Weights of a small segmentation model.
Model: 1.66M parameters, 48-pixel images, arch unet, activation silu.
Training: soap at rate 0.0039, batches of 256, held-out accuracy 99%.
Data: trained on dashed paths with two dots that lie on the same path or on different ones, 9.7 epochs.
Rows from block 5, named by matrix and row number. Rows with one number belong to one channel. Each number is 128 + 32 x the weight over its row's rms, rounded and kept within 0 to 255. All counts start at 0. Numbers have three digits each. After the name is the row's rms in percent of the matrix's.
# convs0: first 3x3 conv (model.mid.0.convs.0.weight, 96x96x3x3), inputs 0-13, a 3x3 kernel for each
# convs1: second 3x3 conv (model.mid.0.convs.1.weight, 96x96x3x3, transposed), outputs 0-13, a 3x3 kernel for each
convs0.43 103:124108101109116091148183118135138104106177107092166061117118093074131120072113191100127078129135098145138119126114115090137130081193138108193167103151146085127124088160226163150117109133153130158163153110130150111137168141075105140146215133059124119102111103106092126133098104112112151171131102137077085133146102085186110090127133107121162126097103071107094167109147197099136088
convs0.44 101:203162170102133162114126134067096133136145116149078159127107091078086110118186155123099110158128114124110132104145108167156143158150158162163119088179135177122131164198118092173152111161100138143111076121117087137157164142151106154135137143166166121160109107148043155142060136088153145152122197121139089129097170120208164175173080140186150151193100161111116037106147154127125132
convs0.45 096:082147110090158149118144095107138141112105142145132106182145175069069190132138140124093123068192137173155121136173158064099155071127148161212223116110059112127145105087064095167163138122138162119103122089118110126107056114131069099119151154129194151128086123160141103083097115127159116135124077130111128111119122113068132124152206182127119159171149083116160137063092146124134123
convs0.46 115:158205148158127117124113173122139172088069082116122185177142124104132125055120141168141155116126106124111101183169126098059077109096110097110073078052119137135126073085111187181153143091132159124070144112164106099074115152112144128138113073125136073137134184122073086102141116131098099114160157117121118100164127162230102103214169115075093096122107125127118176106127127158162141
convs0.47 085:174139119111085096099141145116159168171170142100151132130106132150150126144153175128136175088062199105118135212114203133167187125128195104125151170149140159155064151129110191094134155151148177112157131098111124042106094153152132131108146115166129106074109119090100139147077146128105124141172119113175074139111122148117041156158120138040086192131134155097141098119133174175108159
convs0.48 112:150160133125098138145091156184138121139114119127147118107081115128136088156091122139074111090113121137113178184210110127115137094115073117128087175147141121175153149070119133152084089136110183147105120149147161133165181118059137149175158111120087088110150139117114126121115197114156145100179138135102190064151132154134127153184136175111140101100253124121134108102138100105136116
convs0.49 096:098093110136063147146170138111140110147087120165151166157167136151147137168163111171130138130129125155154102135035187148107197119077121134153153110097099139193108068139212168144161109105119081068207136089105108117052096142166141136174170165079113137066147105117119148113186133132152141160109092159125030209121137134139104170163053170102136116109102140089141144135100115144151115
convs0.50 094:138144094174149083161121124150101125144198085136208124123126106166140122128135134118124128136124125137159170078183168157136122053114130136157128112132103165098066128107185166100134122132200133151137078133147118094100095127127115134158118136224103151128118096061096126119104068087161129148070142094119114234145097168194169167146091095194136101083103168117118177131137129138088103
convs0.51 112:128135152147110079127125143135201065125155139144110147073061100118118118162143125126184118143111081144089168153191173054178139107097066104123150137180099128099124086078137145130136139096133213100111170135056101125085105125179209104066110164114050122121133088123195105096164161125175139150127110116181097155150158109143118182133157103099128127126163111101105184098133112154162117
convs0.52 099:180117151196149057186136165133117110168164159146074099150097106153144077064081160157136154083154131157096160101128129148154101162180097116137084159104109101179194111113080237139086153184130079139053100139182135149099133105096101131165167113125102151164128100106099137076110112124087165129132171147134151092184076168190161121158134106195135061139137164163130143093108079150143152
convs0.53 100:133140109113150171112108171060094114146168134127080158108126132181141110148126111077109126122171116142144130166116179143117125121131122108082135149124133156185196093118072111095155108093145142174166139093105162121086087139148062151170130122193095134143094159136102080112131119160161123129101150118136132181074129154193140121167079145161113105172114051144168132188093094168163105
convs0.54 104:106147094109125102111112123100118146180134104060119162110171120138150138113108110148088110111113141144095174131094140113140079158124119100126095128163154123084130152148118151132138142103126084110145107104126082147172161169130142090094120137180151094174184129069105113093108090136155126107137138097174047163087096071078129153141095148111122195090185144123097133133111173127155133
convs0.55 108:118064114121147142135136121132122107128152130143147129165113151174088136166184100125162156116172106097177171095142137143156121170112092121132099061112099153145157097161114133093130122088131164133086122123078152137143072143106166118115189139158107070162127098121168174086153134099144117087090182126104137162106111140183117145156088083152152103124122213163074129120107123112128120
convs0.56 092:129142154184152124110143157136161128152187193129118148117086117123141136139150094114133085084161200114142103177145112147198091143129112147132105187135149153108119134166139119114115134147087023151156141134096112170154104125095163093197161160157115107124144131155125114114183129098160149127114101124152141132125151172087169167138193136064072187115130210130078167127171130140122117
convs0.57 103:149064110157141123134146134160126115098112150097136134190143135198152111117122115110133129138099109150136080103226164066151158126096170110208138108159195086126178054162156107104165133186124114130156091166112152086085116133153093096126104120101096153070139124144099091104119197219185099182200141088103139121081128142149055127128183179114104076198125136167115097091129136093147103
convs0.58 096:143185130133090118087135135104067087144160123097105134115118091107131097052106159103082130128115123143120110118064144164101098115118139139177146086074103117154149138120126145168121085167144157179203118059082145154146110091138091126168152105087115095108072135095143098074141109103122128116090100148165068125187057110161122131093069084099103100089080132117116117094148169107182167
convs0.59 108:143134188094123142179118138102173152109115093182099167131128124143164156088081150120107133171087076123151103126084135172112174154126110144123089119189119185076072142085115083104173175125140180091103141181044150058183086145116155092049148126149118110132116099134142074107127163098067101123147159101166085116113183119121167123096169171136106107156116110130133137133147156113153129
convs0.60 104:121108082137123138114158188087155091142176175159129164139182057180102147139146186140121152074137133140120117110130137154147119132114156144174080162147060190112186167136181085108140139118116190133119123090121121182092165136142124084169118120162121137107153128169169060098146113151107177135151140109149175094129066115098139087143102143121107094089102164123100101121170104122139129
convs0.61 119:130132126127113174156171110115128134084157076133108092150087122137124091141074141122126135147150171137125175074172172139147128113223144142080150173147096195184111117173131171131127106130093101167164113104170145104126153142170107114159119152178099155072101158115117131123127090136120102173127132140116128123060180123117136202138186090099134157139131152139123108140152113112111145
convs0.62 115:187088138144093117142162087107171109157175054125173083117135103131129090123155073163132082131146102150118157140106130143192216146120136094124108108151130111156094152126106111154155131104134104111119130137080137148152095167166113121112165113160142081113127118123095105105138152131140151134137138138156055202195106120190155086139157135180154166154133170143098126128167082156136142
convs0.63 088:137157140136090154129164167142090153168155166112132130132145143107126125178148132152106140144130166149078114174127147117073144164128111144085106160107057120174124148141150189134162154124078170180126188132153118131155114106131102120116151169145150146144073131113142132174111131216109104108137107129120135105150102106103220164088196106144093158186156181158117098058101108123121166
convs0.64 103:125089091134097094153114159123156108173129072062084122108109085126134116157148138075130211125115123164148107126100165161138133125177072104158105096076166153131118132145092132102129115124040176223205080096116086081104080147142127141100143137186121147098093107147095155107167146158196129091083120101109155143061142102152103113115115095077124095107118186113156123131083133178103125
convs0.65 083:157206068136131131157151141092075116145130161126144141087152159112126106128159144162116095119127113134133157109116140127116181172164093128160122127150150108125070160171194072134115158145091116085159127107163156116166114062122118116112170168097147101123142120123166206181091089148117139136110133138108153042109131133184085109109110080180137135154150139156182098091118103165122142
convs0.66 109:126082072095137161161152183189127150059087149153151116103153100133152090158159186118085117140170091142111157110092160103079193123093131128085184148083119120170084058121102083138114188141165120126129118167116140078100138082156141141169160157121164147112120136153121137166145155128164083156131144232092158145124083180147159097161074174138073197075089136130101104143141169151101137
convs0.67 095:152119141183155097086086107118087088181138120106150079101126103116121117148161150090156101181145120163097091164123122098120194155146153181168184147073135127114129128081066107089157184109171136125122110163100137131092149150093170133094102185161158122110158124115152109085147126194178157144132204071139118101122108099208112153203124144195116126148152130090099150171159098142166123
convs1.43 097:092103105084131159116202144156150137134137128145150139118182167067134095104145080139164098169115117173125135054115086142177155124127114088128192073147108118142219096111075142141121139172131129117119146118129135127139194144150115078080090158107134169099123123163136146097101116132130167117129101093131145138129140134110147154182106121148149092168162133079110103114126119094131129
convs1.44 091:078126153086057144199231143119112149146127124117111157130102118166172167097133092176157110107110151102117164100103143137134155113109077137162125113046108143125124089171125095093165068143171114082119136100139145147157108111111165082147094119136132089113130105149098132190144159082110068163099101086141121086163160109133105118184196141130098068110120075125122078141095139128087165
convs1.45 098:104124134151114154087165171162135143139128145105083177169125128186091094145126135143088132119102164175183179158139121136147155109071136149176138164125143151082125101167123129148120101134152071092133104113158100128134082107084149144123082023106111146124142183117169146096068078108127196064105122125152114146157161134113102127040106113086142147124098104126172195112128117134096172
convs1.46 119:126123148134159131041073091122165069119152176129163135134144139142154124117103152097127129149148160118106115131125152124156158084015069123079091129129122148151122106114147060092107098130101112132126076108172147085114123150112159194150132095084112141138110067148151167131118109114144145182076079062102149139110141101183203142119134100160188134097102150122132120149176151181156140
convs1.47 088:134142110127121142113167135087102151066114130077090167119075071148146153229120175146087103100122151085098146056169130082084163115098115182152126092146099098100138203110140132081129109140111134153118152136135118162128096071126190093108133153154185140111170132123149117123048159118133088116147108086088131134088160112054102137154100192129122135120080177139069133107106101104108091
convs1.48 101:151128069090111066152176088108094167123120102121104134107118136203146096117127142096140117146185159140130140163137203094134160185106118110189107161106120143062096104108098090138085116156072172137120092144161098166139140159128158139096112078122112103158132089104170138124140161098172145085141082120148134164093118140149172096125166116160148107143110035124108110102102100167123141
convs1.49 092:132124120157143132094088124129116196082116151121105059105146128120107175157116100116108114114140130121098131092162095137141133150097145157158108141186202091121151173120124145158139112154107146137109131139124111129111122153123162136116103097155143110168103176157053186134067159116131122136131135113090143113140127105121111157102122153173140158147143102094100128136130129123077124
convs1.50 091:150150137119171070126105126118095200087149158137105121156149113133092081180126100110149176052152121117149190038124132165163086144080140133152182089093174094059121149144135141142162090170175138113169104124061135159098103160165117172132154202086137160143102172143135127171106109115110132111206166111130069135092188145120063175090076146098107134119171141107124113190114172102163125
convs1.51 103:101129106147138070055118127118074197187114103144125103125119146186113129085126116137152118154152133153152136127138112138132177106079090101137098126123112104158129147136031127201105112156148166151158102138163065137133146144137176136134101086060132150178182154107138116114102141135142123110137115095139095081145124119125145135125076095155148103101033103128123115118085163177110141
convs1.52 102:059097072153143120083147129146117106096153143156132096135120126139168148109171143104129123138168137129120115087122099122159141125151115103142132128142127161124095104149073118128081109119116134109157109113142114100099118120098072149115156117094126172113099100097153134073119089099112144135132107089112213106066137142144154167138082043132167105129156128131141126145202128152138155
convs1.53 100:120156127116151080078089084123165140124091114112149134168153106138107083088098098137144147107131131121174137121161149101107070149102109109116130080132105062155078118116112101186195190169186135159114134140119166101158147094182092143159162161180107144136152105181105164154149129168127112096185154093104137121132123171096122148154135179092096129146088149087100142119115108097092098
convs1.54 096:175110165108148164138084095105077130053107151085135130042076160082061092159104163104167096127117100085127133095127175091147162094061139128153148062070110127112154148113158184161142182138157131149131125170199126132098138079082125097215181180134132150117100097180114112139059132135144099162121132163121093173090152149106124090156115142124080132161151144132159128134128133110156134
convs1.55 099:151110116204127112139162110053140157066127114092143150117168218147095180122186113086119124089092138059128103096114158131126099157163148093056099128163109111114126100139108152127163106157169160198133138159089139165115088148169163142161160144173097150186090101083109108124140150137148139099175129118120085096143176133143136148094136154187163101120140057106077108146107118175107109
convs1.56 089:138155087088081105203084095137093144107109144162113063143113088121109133119125161157141127120133099195163123092180112114169098175117140151168109113173081189121084108147083099097126121137174082089117118125177159177141136143097128105081155108093141181102143146112141134127132100129088152136134140083112162119106165129156097131129167169103148136165101125115135113142111090127122126
convs1.57 094:112125084142120151138100147134181097137171104131167151102132124174098087083155094116125092163130124119123115150142114108138144116118154134165148098169142140108172130147076121184126119181125118114075152147136118094113157157108026107142105106086132135131154164129124109125139104104149153110123174150134102107051113155190060102130147061125192153063112136152140180119087176152086109
convs1.58 103:155115159118163106128112042126147164094088149127142103100149177059129115142105120153118095113132114147162206105099134119137189099067081144107155109133140124134117122092095151125164137199144087139141120109126140138153165145189103086125178210127133105096098136082110199171130149167082135146154094115109149153061162148115146176127117144153089071194172170018079096118152129162190174
convs1.59 098:098118121120134104127103155107163165186115111175111112167132162156129102072111111143130116130177140113148150118095143162110128095126129149163125177118192154107085113081070099123099110113149114123143087164104132153149105189105108121122135132109172122124143109118190154101072105114146146128119102126152145111185123185108092136123145140145179124059148144146170086134096146104083118
convs1.60 104:155065073149211092150097103140152136113110101128135111133133176082131112100133116109182114157187072113106131068098156127139145118124156190101122136102127171067146099078077136217130155129180166112062123154132154133112144139126109126125140132143096123113056111133114139151081165136175128088129140136118098120176164085152133077099088105163202098120143087099111162149119148137136122
convs1.61 108:132099150071180108192120129181123149201125118131055168135105087137150102140133174167121125163123104109156137161075102150132089152135145090098169100067119125109100163102160088138140130168136139147132137103184137127165044068070135112147115130143181164160100125132111144129099152139088108130126145118171122134190110107157111099132052253148098175172093071123131076118114135137149125
convs1.62 088:097098106094191115075110113162161136159150126131103124171156125091147146124074103089195141144114191156175092162120091143085044183115202062111168131187134117068110115148088107150081141157162152155147165137128106091169173091150126094174108130150150125145140138127136107111100139078109121144111171144124113112141134080100158159152077090101162063106120098103160108219126131105115083
convs1.63 089:089124129131102161124102123093132136065089124133163115172180156124135144117151135142135123112126146124148139095102095083163137172106115172162104182110126182081130149148102109110152052136078075097124139100114136140125171102159109133113143160106133100141096107118143115110149070129073134106120157114141136135050164119155123144090113114104137130120126156170125154110115127147095092
convs1.64 096:123099097118108138151133104124196134112095135129090130158132150086095098120116120129159130150189115099146144136083134133155128111157144101091183068125124080122133144143114166141105135167120141140132170119119195148134225153180142111088162156106165205143089089139061140128168199151117116073149140126044111122143094155078141149111111137105068116145132096102092129169166153128109096
convs1.65 083:139122120096103114076208099160197090120121118129175104111115060087103145142105089129096112157147127139140120114106127140127157137175128182228162080142124121090109099061130148111120099150053093105113123122097133145130135185131139084140111127105116107132141140141161136093146159120128128124085094174158090121146108119145157096138255144148082125145111084127125148093181160148114110
convs1.66 109:081111111094146182144156138093110139107097129080099146152123135143087078179110119104109127171137103108174107128106100130111137142095153130162164095150142031105161166121142157161186150170133119105124142125131190156148176095154136107109148137173139132106151127115107152130078095150099114083165134134056104168116076153068080149136095104137119153107124148089120159127139148095128148
convs1.67 100:124087143101088070054142129125083165114119135137139156099123212148140114108161104151103163192115104136116219098107150120164148144107169179167155194162118156143145095154103124200101148096082134149126114102170087117091164098128137200077108086112089144118116190109155139064229133131132163116159165151106115083128129087109175148180130074124090061094107071122084137193112084137074139